From a checkpoint of a small masked image model.
Model: 2.86M parameters, 48-pixel images, encoder arch vit, encoder norm layernorm, encoder patch size [4, 4], encoder layers 8.
Training: adamw at rate 0.0022, batches of 64.
Data: trained on views of escape-time and Newton fractals, 72500 training examples.
Rows from block 2 of the encoder, named by matrix and row number. Rows with one number belong to one neuron. Each number is 200 + 30 x the weight over its row's rms, rounded and kept within 0 to 999. All counts start at 0. After the name is the row's rms in percent of the matrix's.
# fc1: MLP up (encoder.blocks.2.mlp.fc1.weight, 480x160), inputs 0-159
# fc2: MLP down (encoder.blocks.2.mlp.fc2.weight, 160x480, transposed), outputs 0-159
fc1.360,098,144,228,233,173,166,239,193,205,177,175,180,216,204,183,192,169,217,224,185,218,219,223,192,191,214,188,199,197,130,206,123,206,283,228,196,173,202,240,197,163,204,151,285,244,220,193,206,247,173,227,200,210,223,211,127,227,139,205,241,195,212,186,220,181,256,215,162,183,180,209,175,221,213,226,164,217,228,236,153,218,183,229,230,216,200,205,172,227,240,169,191,174,202,219,198,255,201,177,191,179,239,150,226,226,215,181,243,190,197,243,154,195,192,188,177,181,170,191,167,188,189,267,181,199,163,243,177,174,209,198,234,163,175,265,207,223,238,214,193,238,196,210,213,182,212,185,226,140,192,207,177,260,161,165,182,209,184,138,187,209
fc2.360,080,129,231,201,248,226,214,208,221,222,260,187,196,191,217,153,226,232,207,224,224,217,206,287,221,195,212,194,205,151,207,190,200,189,202,220,239,211,245,182,239,209,221,169,237,211,246,242,179,200,172,213,231,194,225,171,218,158,231,208,225,208,240,244,196,172,170,175,259,183,215,222,239,203,218,243,208,183,287,221,155,215,222,243,234,192,247,150,212,199,228,169,201,249,228,228,225,244,196,172,218,182,164,235,211,176,198,182,232,218,173,192,197,221,163,200,197,191,212,218,177,196,187,228,172,222,233,240,208,207,232,182,206,215,223,211,228,195,218,285,217,225,164,228,238,220,237,150,260,245,201,250,167,220,219,196,251,261,193,177,217
fc1.361,090,136,233,214,181,181,172,190,182,201,170,161,196,205,174,218,192,171,228,200,208,216,199,191,207,196,172,208,173,98,222,144,197,238,241,163,180,200,229,190,192,189,183,246,224,216,199,207,198,198,231,188,207,178,223,144,206,114,225,202,185,205,216,238,171,278,233,162,157,177,199,172,211,208,194,196,238,205,234,158,189,153,226,219,256,192,216,153,214,223,169,197,153,209,204,208,222,207,171,219,208,221,192,193,182,219,150,240,198,217,255,179,234,222,224,210,209,191,164,199,181,214,294,174,208,158,210,186,205,172,208,191,176,200,300,228,217,204,184,204,206,207,228,209,182,203,174,213,147,200,186,233,255,175,169,164,202,145,126,184,204
fc2.361,042,194,184,248,165,188,152,174,192,197,189,161,187,213,181,197,190,168,152,207,194,177,171,197,205,180,209,189,209,146,195,181,186,203,231,193,232,194,180,156,191,204,172,148,167,171,210,200,203,172,204,187,203,187,150,179,191,234,177,167,175,223,179,254,185,202,243,255,155,186,179,207,234,198,173,209,224,164,207,181,156,161,151,201,249,201,191,136,164,157,173,208,155,159,160,214,193,183,167,177,158,180,138,195,203,226,180,169,230,175,183,169,197,151,185,172,175,217,164,158,188,178,275,159,215,122,164,171,194,200,177,205,187,190,187,233,201,208,166,139,155,177,212,262,183,224,173,201,251,210,265,167,264,209,193,181,197,165,146,165,181
fc1.363,095,169,190,182,198,191,204,202,246,261,205,155,196,199,184,196,200,191,177,306,154,226,206,190,203,165,196,175,183,94,181,168,194,198,218,208,206,191,196,156,209,177,230,221,133,255,169,206,204,180,192,228,194,209,230,151,228,148,206,191,164,200,190,238,230,226,205,195,168,168,193,202,200,178,182,218,241,235,197,201,210,205,212,210,238,229,241,124,214,184,183,273,154,160,182,161,186,196,197,135,171,216,200,236,165,200,200,232,202,212,212,146,189,194,235,224,204,194,192,189,170,160,245,194,218,165,243,199,179,263,172,177,212,167,233,197,202,243,213,205,193,192,214,279,192,223,144,217,207,193,188,242,187,244,148,202,214,191,182,224,195
fc2.363,093,184,212,206,165,191,200,182,177,181,269,170,211,168,159,250,173,173,177,206,187,190,194,229,185,190,236,191,205,112,235,242,168,195,209,202,200,190,244,192,189,168,200,158,167,175,192,187,182,183,202,191,172,221,189,169,182,178,173,175,167,213,196,221,179,203,214,124,174,173,155,188,192,208,208,208,199,174,188,213,234,200,171,202,245,171,179,165,162,118,143,180,187,196,179,203,171,143,171,186,202,186,153,187,175,272,219,177,224,203,227,122,192,241,169,195,205,153,212,191,190,181,181,243,227,197,180,168,270,200,176,203,190,181,218,228,186,215,192,203,183,201,299,221,190,219,148,246,184,178,204,191,210,220,239,170,301,202,200,195,195
fc1.364,097,123,221,208,163,177,181,189,187,213,168,178,179,246,186,212,175,189,232,150,220,196,215,187,184,223,200,212,205,130,211,122,187,227,235,141,159,195,228,205,182,208,139,264,194,229,185,162,186,217,241,202,185,183,212,174,224,136,237,219,179,206,232,239,151,257,254,180,170,193,187,182,231,193,186,135,225,202,220,171,182,167,214,229,245,199,229,153,219,232,207,203,136,212,258,194,201,204,192,205,172,196,198,212,187,213,197,247,212,212,230,193,221,196,224,187,181,178,150,209,189,193,270,195,225,192,223,170,176,185,246,187,189,184,262,239,233,217,191,212,200,220,232,214,205,183,192,193,153,191,230,239,265,183,167,173,222,158,136,172,209
fc2.364,066,176,193,173,181,214,149,175,191,239,195,195,186,223,233,251,193,206,206,160,201,181,214,158,202,224,178,197,219,151,203,137,177,163,150,181,157,218,219,154,204,171,271,124,219,204,211,230,221,175,215,182,227,201,224,210,199,265,211,181,186,188,211,188,233,214,163,230,175,156,191,221,209,219,236,176,202,163,246,171,168,165,239,231,276,146,196,247,206,194,198,189,198,176,212,180,189,200,132,183,213,160,227,217,207,189,210,219,278,185,277,165,163,151,158,207,190,170,232,215,193,204,260,231,207,251,200,202,188,208,231,173,184,190,186,168,183,243,216,186,210,225,193,222,203,229,182,185,256,170,219,219,219,211,163,187,264,234,171,161,206
fc1.365,097,158,229,229,175,192,173,179,177,187,140,175,163,247,245,203,195,217,237,198,213,219,231,195,169,234,156,224,181,146,217,158,183,224,294,164,155,205,227,193,174,232,158,199,227,194,194,151,217,229,196,224,208,172,219,184,213,150,214,240,207,179,197,263,210,230,249,159,259,210,240,201,225,212,207,157,223,213,215,190,153,191,206,234,257,170,203,149,164,225,204,175,156,252,240,199,217,213,202,183,166,182,186,227,218,235,198,235,215,252,218,200,196,201,196,168,168,203,167,197,190,192,235,241,213,198,232,181,180,174,232,200,191,175,255,222,224,251,193,200,207,228,245,237,173,242,209,214,131,164,181,238,220,163,200,191,261,177,170,171,180
fc2.365,082,268,135,217,201,205,181,214,176,191,183,215,198,209,244,228,215,200,199,154,189,197,184,214,209,162,292,188,231,121,194,182,192,228,199,210,218,169,171,192,199,169,217,213,219,202,198,222,202,191,258,198,233,212,221,186,161,213,213,191,241,245,210,230,206,213,183,274,196,201,209,199,170,307,229,201,214,168,220,191,258,201,189,243,149,197,193,233,176,192,196,210,163,202,194,179,234,227,189,182,229,197,207,172,216,148,173,178,144,159,218,167,195,133,182,189,163,198,168,198,275,176,284,279,239,248,180,211,215,197,210,191,204,184,226,189,166,243,199,222,222,228,190,211,222,149,180,167,203,224,192,223,208,226,207,187,171,194,193,198,191
fc1.366,124,154,224,195,202,199,176,224,155,152,196,174,213,242,224,197,222,222,213,219,236,219,127,201,148,212,183,198,163,172,195,175,178,256,213,149,182,216,187,264,144,193,169,219,257,209,193,204,206,274,207,237,217,198,182,185,192,161,199,192,225,177,188,239,176,227,199,165,230,188,210,189,200,225,186,221,247,224,273,167,206,174,207,237,255,182,219,157,231,167,203,185,168,297,212,170,266,203,208,210,211,210,169,129,214,182,183,207,201,212,218,211,262,238,176,147,193,216,155,213,183,167,224,222,199,210,197,201,218,211,209,164,203,209,239,216,203,166,194,181,197,253,210,207,162,206,198,201,163,222,193,301,227,176,196,210,201,192,193,215,157
fc2.366,292,206,240,192,213,229,234,250,239,225,277,226,202,220,243,213,215,234,235,217,238,231,231,235,243,238,221,240,237,244,188,208,206,233,202,234,187,237,230,237,236,205,217,215,237,226,234,233,243,230,219,236,250,231,230,195,242,196,244,230,224,242,234,213,203,208,222,207,223,232,226,242,144,212,241,216,245,231,199,200,211,206,239,235,201,243,225,202,227,242,206,213,230,220,230,236,237,227,225,232,237,235,224,232,243,236,209,211,192,235,221,200,242,184,211,240,232,204,206,225,241,234,203,206,241,212,222,217,205,236,230,256,220,229,229,228,144,235,243,207,228,235,230,192,231,205,222,223,194,229,240,247,219,260,230,215,229,209,207,194,249
fc1.367,099,144,214,193,165,185,184,143,215,234,151,168,180,203,230,211,181,181,255,213,215,228,171,202,195,198,184,252,201,128,227,159,144,251,228,152,161,223,239,213,216,193,154,251,234,197,186,184,173,170,210,227,228,187,180,162,216,127,224,206,204,214,217,234,180,260,238,188,186,182,225,187,228,208,232,227,212,183,225,167,196,164,206,197,228,168,196,174,198,222,203,212,160,211,191,209,226,202,169,224,174,207,203,188,203,241,186,239,198,222,231,193,210,251,220,227,167,160,141,198,208,214,273,181,214,186,198,166,167,187,228,219,168,240,278,219,233,251,199,230,154,225,220,198,164,227,179,231,150,210,172,227,233,138,185,187,214,163,156,192,237
fc2.367,069,209,237,203,189,194,212,153,211,209,193,244,203,227,214,268,194,191,218,148,215,184,226,182,191,235,223,204,223,114,187,199,205,222,198,202,178,187,183,154,180,192,203,140,216,227,175,200,194,217,237,179,193,258,221,165,179,278,197,155,202,220,220,231,292,177,228,226,204,165,189,205,180,202,200,169,200,201,217,171,219,186,222,224,276,233,201,158,162,231,209,183,200,184,181,162,219,194,168,210,187,182,185,191,203,272,224,178,184,203,269,146,218,156,161,218,212,254,167,194,214,218,269,193,229,168,214,179,205,223,206,170,157,178,208,173,183,249,179,177,219,202,218,222,200,258,166,254,205,174,202,226,203,205,186,163,278,178,184,182,156
fc1.368,096,132,233,210,176,165,183,174,217,198,198,145,206,172,187,196,184,179,224,142,194,234,187,206,234,218,204,205,232,121,203,121,204,254,233,163,175,168,174,169,207,204,174,255,213,219,195,201,199,209,217,191,186,187,226,148,208,120,224,198,198,200,211,248,191,277,232,156,199,163,189,171,217,210,188,172,219,193,220,169,224,189,232,229,255,184,238,150,220,203,178,204,156,230,208,201,226,210,198,200,187,233,178,175,185,241,193,243,199,215,228,201,214,206,197,200,180,186,145,201,162,211,278,187,189,173,220,181,170,182,206,182,178,199,284,213,220,183,197,174,198,177,221,203,196,194,168,238,140,180,200,253,251,195,157,172,206,143,154,192,247
fc2.368,047,221,218,237,175,171,192,233,186,192,251,183,139,192,193,222,193,196,207,170,213,171,216,172,150,230,159,149,197,236,187,206,155,231,182,240,199,234,215,219,185,200,238,151,173,203,154,191,189,200,228,163,231,190,177,234,183,126,185,187,162,204,195,192,230,149,196,188,201,195,174,194,260,243,174,192,130,183,214,169,205,212,173,157,182,190,194,222,217,218,224,162,243,176,148,155,200,224,229,154,196,187,185,214,186,135,153,200,140,190,187,215,201,186,127,168,177,173,169,186,196,209,258,179,234,188,192,165,180,232,208,151,187,161,220,169,265,243,216,198,178,191,212,191,184,210,198,163,231,131,209,141,184,205,211,157,153,208,232,241,204
fc1.369,109,173,215,224,196,190,168,177,184,204,237,204,161,192,163,228,167,232,226,121,178,237,224,191,281,200,198,242,242,157,204,164,197,236,178,210,190,199,250,129,207,207,192,240,254,247,189,202,206,150,245,163,210,198,230,142,230,166,222,230,173,222,206,222,203,249,207,124,156,171,203,198,200,223,214,131,172,167,199,159,225,216,208,186,214,150,186,230,223,217,175,180,148,164,242,204,230,214,177,166,249,179,227,234,194,240,188,222,201,207,226,235,163,177,204,235,211,186,187,164,188,191,217,186,208,165,205,202,192,199,194,218,153,184,260,209,200,187,253,214,214,121,215,196,215,184,203,219,167,184,226,161,208,222,189,165,174,164,148,200,202
fc2.369,160,226,200,224,164,165,161,172,161,226,197,169,183,157,169,187,175,177,159,223,181,170,166,183,155,191,174,162,147,178,160,189,205,165,164,171,219,168,179,159,170,212,169,215,178,170,168,152,177,164,179,157,212,204,158,201,188,221,157,182,149,167,167,174,238,203,171,183,133,171,148,173,246,192,148,172,150,166,223,225,171,161,164,170,190,216,174,198,167,176,184,159,165,211,184,168,210,182,176,165,141,174,223,169,203,152,216,227,230,168,162,250,168,208,230,158,180,216,212,169,200,166,187,186,172,220,169,162,210,173,160,176,226,169,170,171,236,151,157,162,161,158,234,179,185,210,215,187,221,160,178,181,164,176,177,160,193,212,189,210,172
fc1.370,098,134,224,230,187,147,157,175,140,226,189,152,173,219,182,212,189,182,211,179,226,216,197,170,209,194,180,204,193,105,203,138,199,239,227,169,185,195,211,201,182,175,175,250,203,207,227,181,230,178,234,192,198,178,206,154,193,118,212,186,192,209,217,266,169,280,245,165,173,175,192,178,206,214,190,187,230,204,214,154,193,150,217,229,246,172,215,161,210,211,202,195,169,217,227,206,213,199,171,221,232,218,207,213,188,215,182,256,218,223,245,187,248,203,243,181,213,178,165,210,169,184,278,170,195,156,220,191,221,191,214,185,181,206,283,221,210,199,226,188,217,194,229,225,202,210,170,229,131,202,187,227,245,186,167,174,218,142,158,185,198
fc2.370,044,230,220,204,170,194,173,182,169,226,226,210,157,200,193,164,167,219,189,185,199,158,176,191,203,191,161,193,214,143,231,234,236,200,164,187,234,178,189,147,156,185,218,189,201,160,176,220,229,166,230,178,224,196,176,165,176,205,200,164,168,210,170,219,166,192,182,217,209,179,192,201,192,165,199,156,243,140,182,199,128,182,194,266,204,173,157,245,208,139,172,177,168,136,185,176,201,196,150,235,153,176,186,213,221,218,205,187,224,186,168,246,177,178,190,196,183,203,223,170,225,214,177,169,227,160,175,160,203,158,184,231,189,202,217,160,171,209,209,209,150,181,254,246,219,232,211,135,229,207,184,206,246,220,178,159,301,170,140,159,176
fc1.371,097,141,236,220,170,172,151,172,160,219,154,206,166,203,192,202,190,196,241,196,245,204,176,199,198,200,194,237,179,127,221,170,168,226,256,160,157,176,234,222,208,219,177,229,231,231,206,187,209,172,202,185,208,149,216,172,201,140,218,203,189,204,230,242,154,247,275,158,173,180,190,198,230,198,199,186,228,201,239,163,199,160,230,228,286,179,166,198,219,220,181,194,165,210,205,209,230,233,153,231,204,209,183,211,183,243,154,250,221,247,261,208,254,173,210,189,195,189,182,226,194,201,252,184,221,165,218,174,205,170,223,156,180,207,244,232,227,213,179,215,196,206,245,236,177,202,208,224,154,191,204,265,243,167,198,167,244,163,169,185,195
fc2.371,086,187,194,173,198,239,202,221,216,215,190,263,171,176,210,228,201,232,230,178,223,216,230,156,227,217,190,243,233,169,246,190,215,225,250,239,187,213,176,177,200,161,226,172,227,226,224,203,212,224,215,200,212,170,235,179,222,208,243,226,250,231,226,220,213,177,195,238,183,230,253,227,188,239,232,217,245,220,179,179,209,195,245,259,244,158,211,199,234,230,193,220,197,193,210,206,182,207,223,217,208,231,168,217,213,241,194,193,162,205,239,151,256,175,124,201,199,212,205,225,215,225,282,189,256,171,235,195,176,211,234,236,203,208,221,177,174,286,210,236,237,225,185,233,245,204,165,242,275,224,181,241,199,230,138,234,228,221,234,195,209
fc1.372,113,157,170,149,200,187,223,186,173,163,192,227,235,178,204,216,198,253,199,199,237,222,185,204,247,210,238,183,239,185,213,99,126,245,194,219,141,238,163,193,202,195,141,248,237,205,176,210,202,221,254,213,205,178,221,177,217,188,227,236,165,201,214,236,208,264,254,165,219,185,148,209,193,237,237,201,199,199,173,144,236,185,193,214,195,209,173,237,200,196,203,235,200,173,205,195,256,191,166,166,217,195,151,197,248,188,159,257,211,174,223,212,207,228,147,230,204,177,193,236,225,222,225,200,189,184,229,211,197,229,211,201,227,212,228,165,190,232,240,224,229,205,218,192,209,149,170,189,167,161,229,168,237,214,231,180,152,136,229,170,173
fc2.372,093,158,188,155,200,203,174,156,193,238,191,209,188,176,224,206,207,203,213,193,184,199,205,224,201,221,187,173,208,84,182,170,251,179,164,199,209,208,231,189,213,262,236,159,195,187,192,183,187,198,181,210,214,237,207,247,203,159,183,157,189,210,209,141,263,157,139,137,166,211,200,197,229,163,178,184,252,206,288,234,169,242,191,219,273,192,216,223,203,201,205,200,202,175,223,177,200,228,222,200,201,182,210,212,192,170,260,194,271,234,162,180,214,225,204,220,204,234,206,173,159,204,158,187,157,215,185,183,224,222,189,177,183,185,185,210,219,191,159,226,162,184,193,228,219,254,216,192,295,217,203,192,201,177,185,162,195,263,198,226,194
fc1.373,099,182,234,282,137,185,203,261,212,198,214,164,222,267,200,238,150,167,212,243,231,219,173,190,180,164,190,208,146,198,260,241,261,167,203,182,218,236,169,231,224,235,210,185,204,175,197,239,153,219,209,281,201,210,166,243,171,224,212,233,166,208,177,176,202,184,180,220,228,187,190,183,262,199,151,266,195,206,219,188,189,194,193,147,227,230,195,173,213,187,214,132,216,185,176,197,206,223,187,231,179,179,177,166,183,193,215,200,217,192,226,223,206,209,228,192,222,193,225,241,192,153,207,206,205,200,183,137,194,200,229,168,161,194,155,172,265,187,199,222,166,272,194,233,157,207,231,179,222,246,218,182,210,226,211,188,210,199,162,208,244
fc2.373,092,167,217,168,199,206,209,207,204,190,224,199,192,197,198,225,194,209,206,201,206,203,206,193,208,204,215,206,200,507,184,162,159,196,230,205,150,200,206,206,202,155,181,233,200,206,205,203,204,205,244,203,199,187,201,198,205,142,201,191,200,209,205,237,181,185,205,177,208,203,203,206,190,210,207,210,205,206,198,158,187,199,202,204,238,199,203,188,200,197,206,237,212,213,207,205,193,212,206,201,201,202,168,208,204,233,196,163,194,203,222,192,211,206,183,198,208,200,171,204,177,206,191,230,197,208,205,196,166,200,204,214,180,200,245,204,193,222,201,196,202,203,217,192,203,180,169,230,157,202,201,206,235,212,175,204,232,173,196,177,206
fc1.374,100,169,271,212,210,164,206,178,244,222,190,155,203,188,205,258,199,180,260,189,195,236,176,197,222,187,190,229,222,140,220,184,183,233,221,210,193,194,246,187,175,167,241,246,173,204,184,190,215,208,235,231,222,221,203,132,206,144,241,216,199,206,183,214,236,251,196,95,176,125,196,179,185,248,224,170,207,191,203,184,208,205,210,230,240,161,242,204,184,201,165,246,223,143,206,196,187,172,185,204,186,175,196,186,205,274,147,221,202,176,238,165,212,233,235,243,209,137,197,173,189,211,238,182,188,206,235,208,234,194,146,187,188,192,261,217,192,198,218,238,226,177,227,195,170,233,164,253,160,209,210,182,220,179,205,170,217,170,181,218,225
fc2.374,118,207,235,241,171,162,160,157,178,203,172,133,211,214,144,213,186,177,179,193,198,181,185,227,166,176,175,215,179,194,165,216,198,180,151,166,245,199,189,154,197,224,222,242,207,163,176,213,199,195,178,178,237,227,178,213,179,257,186,189,144,171,192,153,221,210,143,134,170,177,152,194,236,217,160,178,190,175,246,224,219,176,178,176,185,248,202,218,192,168,188,150,171,189,173,194,233,169,183,152,128,154,237,152,204,164,188,256,234,199,160,255,169,218,214,194,233,225,232,177,201,177,204,202,199,196,192,165,248,173,172,180,218,208,199,221,232,174,212,224,171,157,177,165,176,230,244,133,254,186,227,179,166,155,206,210,181,240,195,211,177
fc1.375,093,137,205,213,197,182,202,211,186,175,223,204,217,189,234,235,204,246,239,176,182,168,216,249,221,209,236,231,150,142,201,127,195,213,235,199,185,231,183,205,158,205,211,266,196,203,206,217,213,155,286,158,217,201,232,146,198,163,196,186,217,197,177,235,174,250,188,193,182,179,191,186,201,232,189,146,221,174,213,177,244,221,220,213,218,229,183,166,195,188,175,214,128,197,245,201,192,265,172,165,246,214,176,173,208,195,229,223,207,234,252,142,190,229,168,160,186,160,196,231,194,198,246,226,205,177,219,203,218,175,224,217,182,179,264,159,202,237,218,225,239,214,204,251,204,153,210,234,140,226,196,241,236,197,156,180,206,161,174,228,191
fc2.375,095,147,138,184,185,206,221,191,179,159,201,215,206,127,221,187,206,205,190,143,184,198,198,174,188,162,199,183,183,130,211,132,225,160,185,187,159,195,191,162,200,160,190,213,168,189,190,187,191,196,235,204,163,138,217,215,173,162,204,196,184,179,196,170,189,195,192,268,207,189,199,201,232,174,202,195,206,185,161,177,218,184,192,199,162,163,169,273,172,152,179,246,210,138,185,193,151,161,179,208,218,234,196,206,170,190,141,134,174,180,193,156,174,161,158,176,174,154,262,195,224,177,285,189,240,186,153,205,193,203,200,190,175,191,226,180,217,235,172,211,208,184,209,195,223,176,156,166,253,218,179,193,167,211,152,180,189,149,168,170,176
fc1.376,092,141,230,217,189,187,190,158,163,193,201,146,197,182,195,216,191,174,203,198,216,237,222,177,234,196,192,212,203,96,206,160,186,245,225,153,184,190,202,200,179,189,167,259,231,225,206,167,214,195,229,181,194,185,182,154,197,102,225,192,197,192,199,250,199,285,238,163,150,175,204,164,203,208,209,190,218,199,244,143,204,148,230,218,239,175,237,153,210,209,177,202,175,214,223,199,224,205,164,196,204,225,193,181,179,219,167,238,198,226,255,195,224,219,221,190,196,185,157,222,185,218,307,175,197,147,223,193,179,194,208,202,168,201,284,211,207,201,200,192,192,185,207,218,180,198,167,225,153,170,187,231,254,182,183,192,204,153,171,202,184
fc2.376,063,189,157,208,174,174,163,181,193,184,188,182,177,215,169,170,161,178,183,158,153,165,200,190,185,184,198,210,156,206,216,228,208,165,196,157,227,153,190,167,178,176,206,130,177,150,168,176,160,187,193,167,175,169,166,204,158,185,176,141,169,179,162,219,186,156,208,175,188,168,170,176,199,166,183,164,179,173,199,183,166,190,164,175,230,140,170,187,162,175,208,148,176,174,158,176,159,153,149,178,177,166,128,177,149,201,204,162,239,187,186,239,160,206,173,170,173,216,184,160,239,164,225,233,200,226,168,170,190,164,152,163,147,177,215,175,195,206,169,180,159,176,231,212,190,201,178,160,251,157,225,189,201,171,215,157,239,208,196,149,166
fc1.377,108,151,229,234,196,171,172,139,219,184,209,148,178,219,148,220,203,222,222,152,191,200,193,174,221,163,194,190,237,138,177,173,212,238,233,222,204,192,203,160,221,242,163,243,241,168,171,234,197,191,204,163,194,203,234,133,247,156,203,252,188,218,179,251,210,221,212,161,207,158,167,208,198,221,172,195,274,192,232,163,211,218,192,228,242,146,261,155,224,223,138,174,173,208,202,173,241,205,203,224,232,192,149,228,234,245,201,235,207,225,201,241,195,178,193,202,224,210,164,197,153,225,227,208,184,153,263,200,224,212,199,218,158,164,255,195,202,160,218,150,233,190,187,227,185,196,186,229,166,204,168,140,217,199,196,194,202,182,205,227,218
fc2.377,103,168,181,191,236,251,165,180,220,228,173,156,157,197,196,195,217,221,231,222,217,212,195,208,229,217,145,232,184,148,176,179,199,169,232,206,236,207,212,182,220,213,179,169,241,191,198,242,196,222,155,184,238,180,235,236,207,192,214,224,208,192,208,201,146,130,135,201,189,161,195,221,250,217,201,200,226,187,258,220,150,220,214,229,258,162,190,213,220,224,259,160,209,152,221,159,197,265,199,187,187,218,179,240,196,151,224,223,251,222,197,207,220,190,140,196,196,228,213,191,181,192,220,280,170,158,216,208,172,187,208,188,173,216,207,136,231,178,185,287,209,193,161,204,209,218,241,185,261,224,183,185,147,197,163,188,229,229,184,176,221
fc1.378,107,129,222,230,198,160,172,186,190,212,202,192,176,221,163,227,188,227,228,165,183,192,172,215,238,205,220,230,210,146,209,152,209,210,192,209,183,202,219,151,187,203,203,271,196,199,177,238,224,228,261,141,203,204,223,113,245,161,179,252,201,241,242,223,204,258,212,155,190,138,167,203,198,240,200,172,256,183,197,177,254,219,210,232,215,176,214,215,225,227,134,211,161,162,224,189,233,214,187,215,267,192,183,238,230,232,182,237,223,209,210,175,198,140,188,191,193,159,205,198,156,206,230,195,190,177,232,201,235,187,217,222,179,153,246,194,200,154,264,166,224,189,196,245,232,155,194,209,157,239,195,186,220,194,184,174,179,188,178,215,198
fc2.378,098,158,145,186,184,197,174,160,204,223,133,172,183,213,175,174,188,181,197,154,188,174,180,186,189,195,169,215,145,141,187,172,186,148,220,163,201,192,177,134,173,188,173,156,171,171,190,185,192,181,175,179,221,166,160,244,180,182,197,202,142,142,200,208,173,163,183,202,186,165,91,189,245,171,180,191,208,154,212,199,192,193,184,218,231,153,197,204,221,185,229,173,185,126,201,189,151,174,162,187,173,155,147,191,176,217,202,191,230,188,194,185,181,217,139,172,168,164,210,185,184,208,267,224,182,168,189,188,167,191,161,181,194,198,211,161,248,194,150,229,188,167,239,230,199,213,192,174,239,230,201,207,156,175,192,159,236,207,163,167,179
fc1.379,105,162,232,232,179,161,182,174,180,241,241,220,151,195,175,209,155,255,209,152,177,206,231,179,245,192,174,204,227,152,212,148,219,226,215,199,204,195,247,163,224,219,191,265,240,223,188,221,220,183,216,178,205,155,225,145,221,155,220,256,183,213,193,198,202,251,186,115,179,137,189,192,215,233,220,166,216,177,204,175,222,236,199,227,230,158,198,237,271,220,170,197,140,169,224,201,256,231,188,195,225,185,241,227,176,235,217,233,201,197,206,271,167,151,191,215,191,173,203,166,174,217,217,202,198,156,185,184,218,181,205,219,141,187,262,201,218,169,253,203,220,174,218,195,217,173,195,224,168,182,200,163,198,211,179,176,154,179,167,210,217
fc2.379,154,218,170,225,176,178,167,170,177,198,188,156,179,171,157,168,179,155,160,221,181,182,178,177,156,175,192,171,148,161,179,184,190,168,183,169,216,156,162,168,181,191,161,203,170,172,178,167,165,167,169,175,191,186,166,193,179,241,152,177,133,179,163,190,227,198,174,222,132,170,131,165,244,169,142,192,160,154,203,219,172,163,155,167,187,187,168,162,159,205,180,162,160,207,187,179,197,145,164,169,143,173,202,162,178,168,193,200,208,171,153,217,177,186,212,167,183,198,202,170,220,161,221,180,177,212,175,173,202,166,163,223,207,174,193,171,237,150,155,178,159,174,243,195,165,201,190,186,230,166,202,165,184,159,181,152,174,194,168,202,164
fc1.380,099,141,207,188,220,174,163,196,159,222,179,195,126,228,160,206,224,214,207,144,197,209,225,200,200,203,199,173,173,144,190,127,176,187,233,211,198,219,210,201,211,214,152,229,250,189,157,230,196,174,220,163,192,165,237,129,232,160,225,224,177,179,176,257,197,236,217,181,187,117,155,198,174,244,165,202,228,219,216,188,198,192,196,223,273,139,205,174,263,195,139,210,175,214,206,162,253,229,199,228,233,208,173,249,179,271,182,254,259,221,199,225,205,175,176,193,220,178,181,202,197,206,222,234,179,206,230,225,170,199,220,195,183,168,250,189,178,203,202,215,223,196,206,243,190,166,177,241,180,202,177,175,202,175,208,191,193,163,232,223,172
fc2.380,086,175,150,194,221,183,146,197,171,211,176,197,195,148,187,209,186,218,201,210,183,165,170,184,165,204,194,198,141,126,150,202,224,189,177,199,216,188,247,170,188,206,142,228,227,204,195,178,189,188,209,214,195,257,189,164,197,185,218,184,171,203,197,218,265,195,182,241,172,194,180,214,233,194,212,200,154,141,279,197,195,216,179,229,168,228,220,161,184,212,220,193,152,213,245,172,218,191,158,173,187,191,215,227,192,177,194,197,232,133,198,177,157,176,234,177,190,195,201,182,139,202,274,125,217,231,221,237,202,199,166,188,205,187,155,175,233,147,148,226,209,240,113,223,232,201,155,195,253,200,169,222,229,170,196,159,188,219,225,219,189
fc1.382,101,168,212,191,160,183,223,211,187,188,158,135,174,235,242,200,161,207,188,191,195,213,170,175,160,217,201,206,175,142,205,159,169,287,221,186,190,245,210,181,163,199,187,218,243,224,202,229,254,195,218,265,191,213,161,184,216,162,192,234,213,178,177,232,250,240,228,131,172,205,272,176,237,233,192,194,268,203,245,181,228,208,211,195,232,162,250,174,213,191,190,225,154,181,228,161,264,194,209,218,194,206,170,216,201,231,188,201,194,212,242,179,234,265,190,151,191,214,177,172,165,200,228,188,229,191,231,159,220,210,184,197,201,174,239,241,246,196,187,219,206,216,192,226,169,223,176,276,159,239,208,187,218,202,197,220,221,176,167,234,164
fc2.382,088,247,237,229,219,231,214,220,207,189,235,188,217,250,235,225,222,211,213,192,208,239,207,243,217,196,226,197,210,128,187,236,173,242,201,210,233,207,222,207,211,204,231,181,211,197,187,245,212,201,153,204,208,243,233,172,204,232,198,196,223,195,196,216,182,170,214,90,205,202,298,213,165,199,222,219,226,215,227,247,226,233,231,190,275,203,205,175,188,171,178,180,194,155,231,208,199,177,199,202,201,221,212,195,191,271,239,218,221,247,206,176,211,143,201,205,183,216,168,209,220,207,136,257,175,218,213,219,251,217,213,196,191,216,249,235,173,245,226,198,250,207,251,224,204,262,184,232,238,232,214,235,172,210,244,179,267,227,206,176,208
fc1.383,111,137,229,287,203,180,153,194,156,217,195,210,172,210,158,238,199,171,225,179,216,185,193,171,226,179,178,225,214,135,257,206,235,203,260,167,218,159,241,226,232,207,185,232,218,204,215,223,186,223,209,196,159,160,199,144,181,159,225,224,180,204,244,223,198,254,252,133,196,186,148,175,192,226,193,180,197,183,202,172,191,189,221,192,260,195,214,232,247,240,158,172,177,184,189,214,225,232,183,195,243,189,179,242,150,231,184,248,209,240,239,209,181,112,222,179,212,168,209,228,176,195,247,172,186,153,210,208,180,181,232,166,179,200,231,201,195,148,180,173,203,228,213,257,216,204,162,220,181,204,204,204,235,233,198,182,197,145,193,203,210
fc2.383,123,163,158,176,188,183,189,169,169,169,167,177,168,147,154,170,166,191,181,191,158,180,180,175,173,189,197,199,159,156,202,177,163,192,219,174,180,181,172,184,159,161,151,167,163,183,159,165,170,168,200,162,141,158,182,183,165,215,150,160,172,191,181,224,156,173,215,216,170,181,190,164,244,172,190,185,160,179,152,181,165,173,155,171,224,132,169,186,169,162,218,210,173,172,204,154,140,185,178,185,172,182,155,184,150,232,187,150,174,170,189,170,191,160,152,196,203,205,165,190,219,199,235,202,172,210,171,176,150,168,189,203,156,169,204,172,232,199,179,166,172,182,227,246,177,196,139,220,189,172,145,170,186,165,165,201,227,153,188,186,183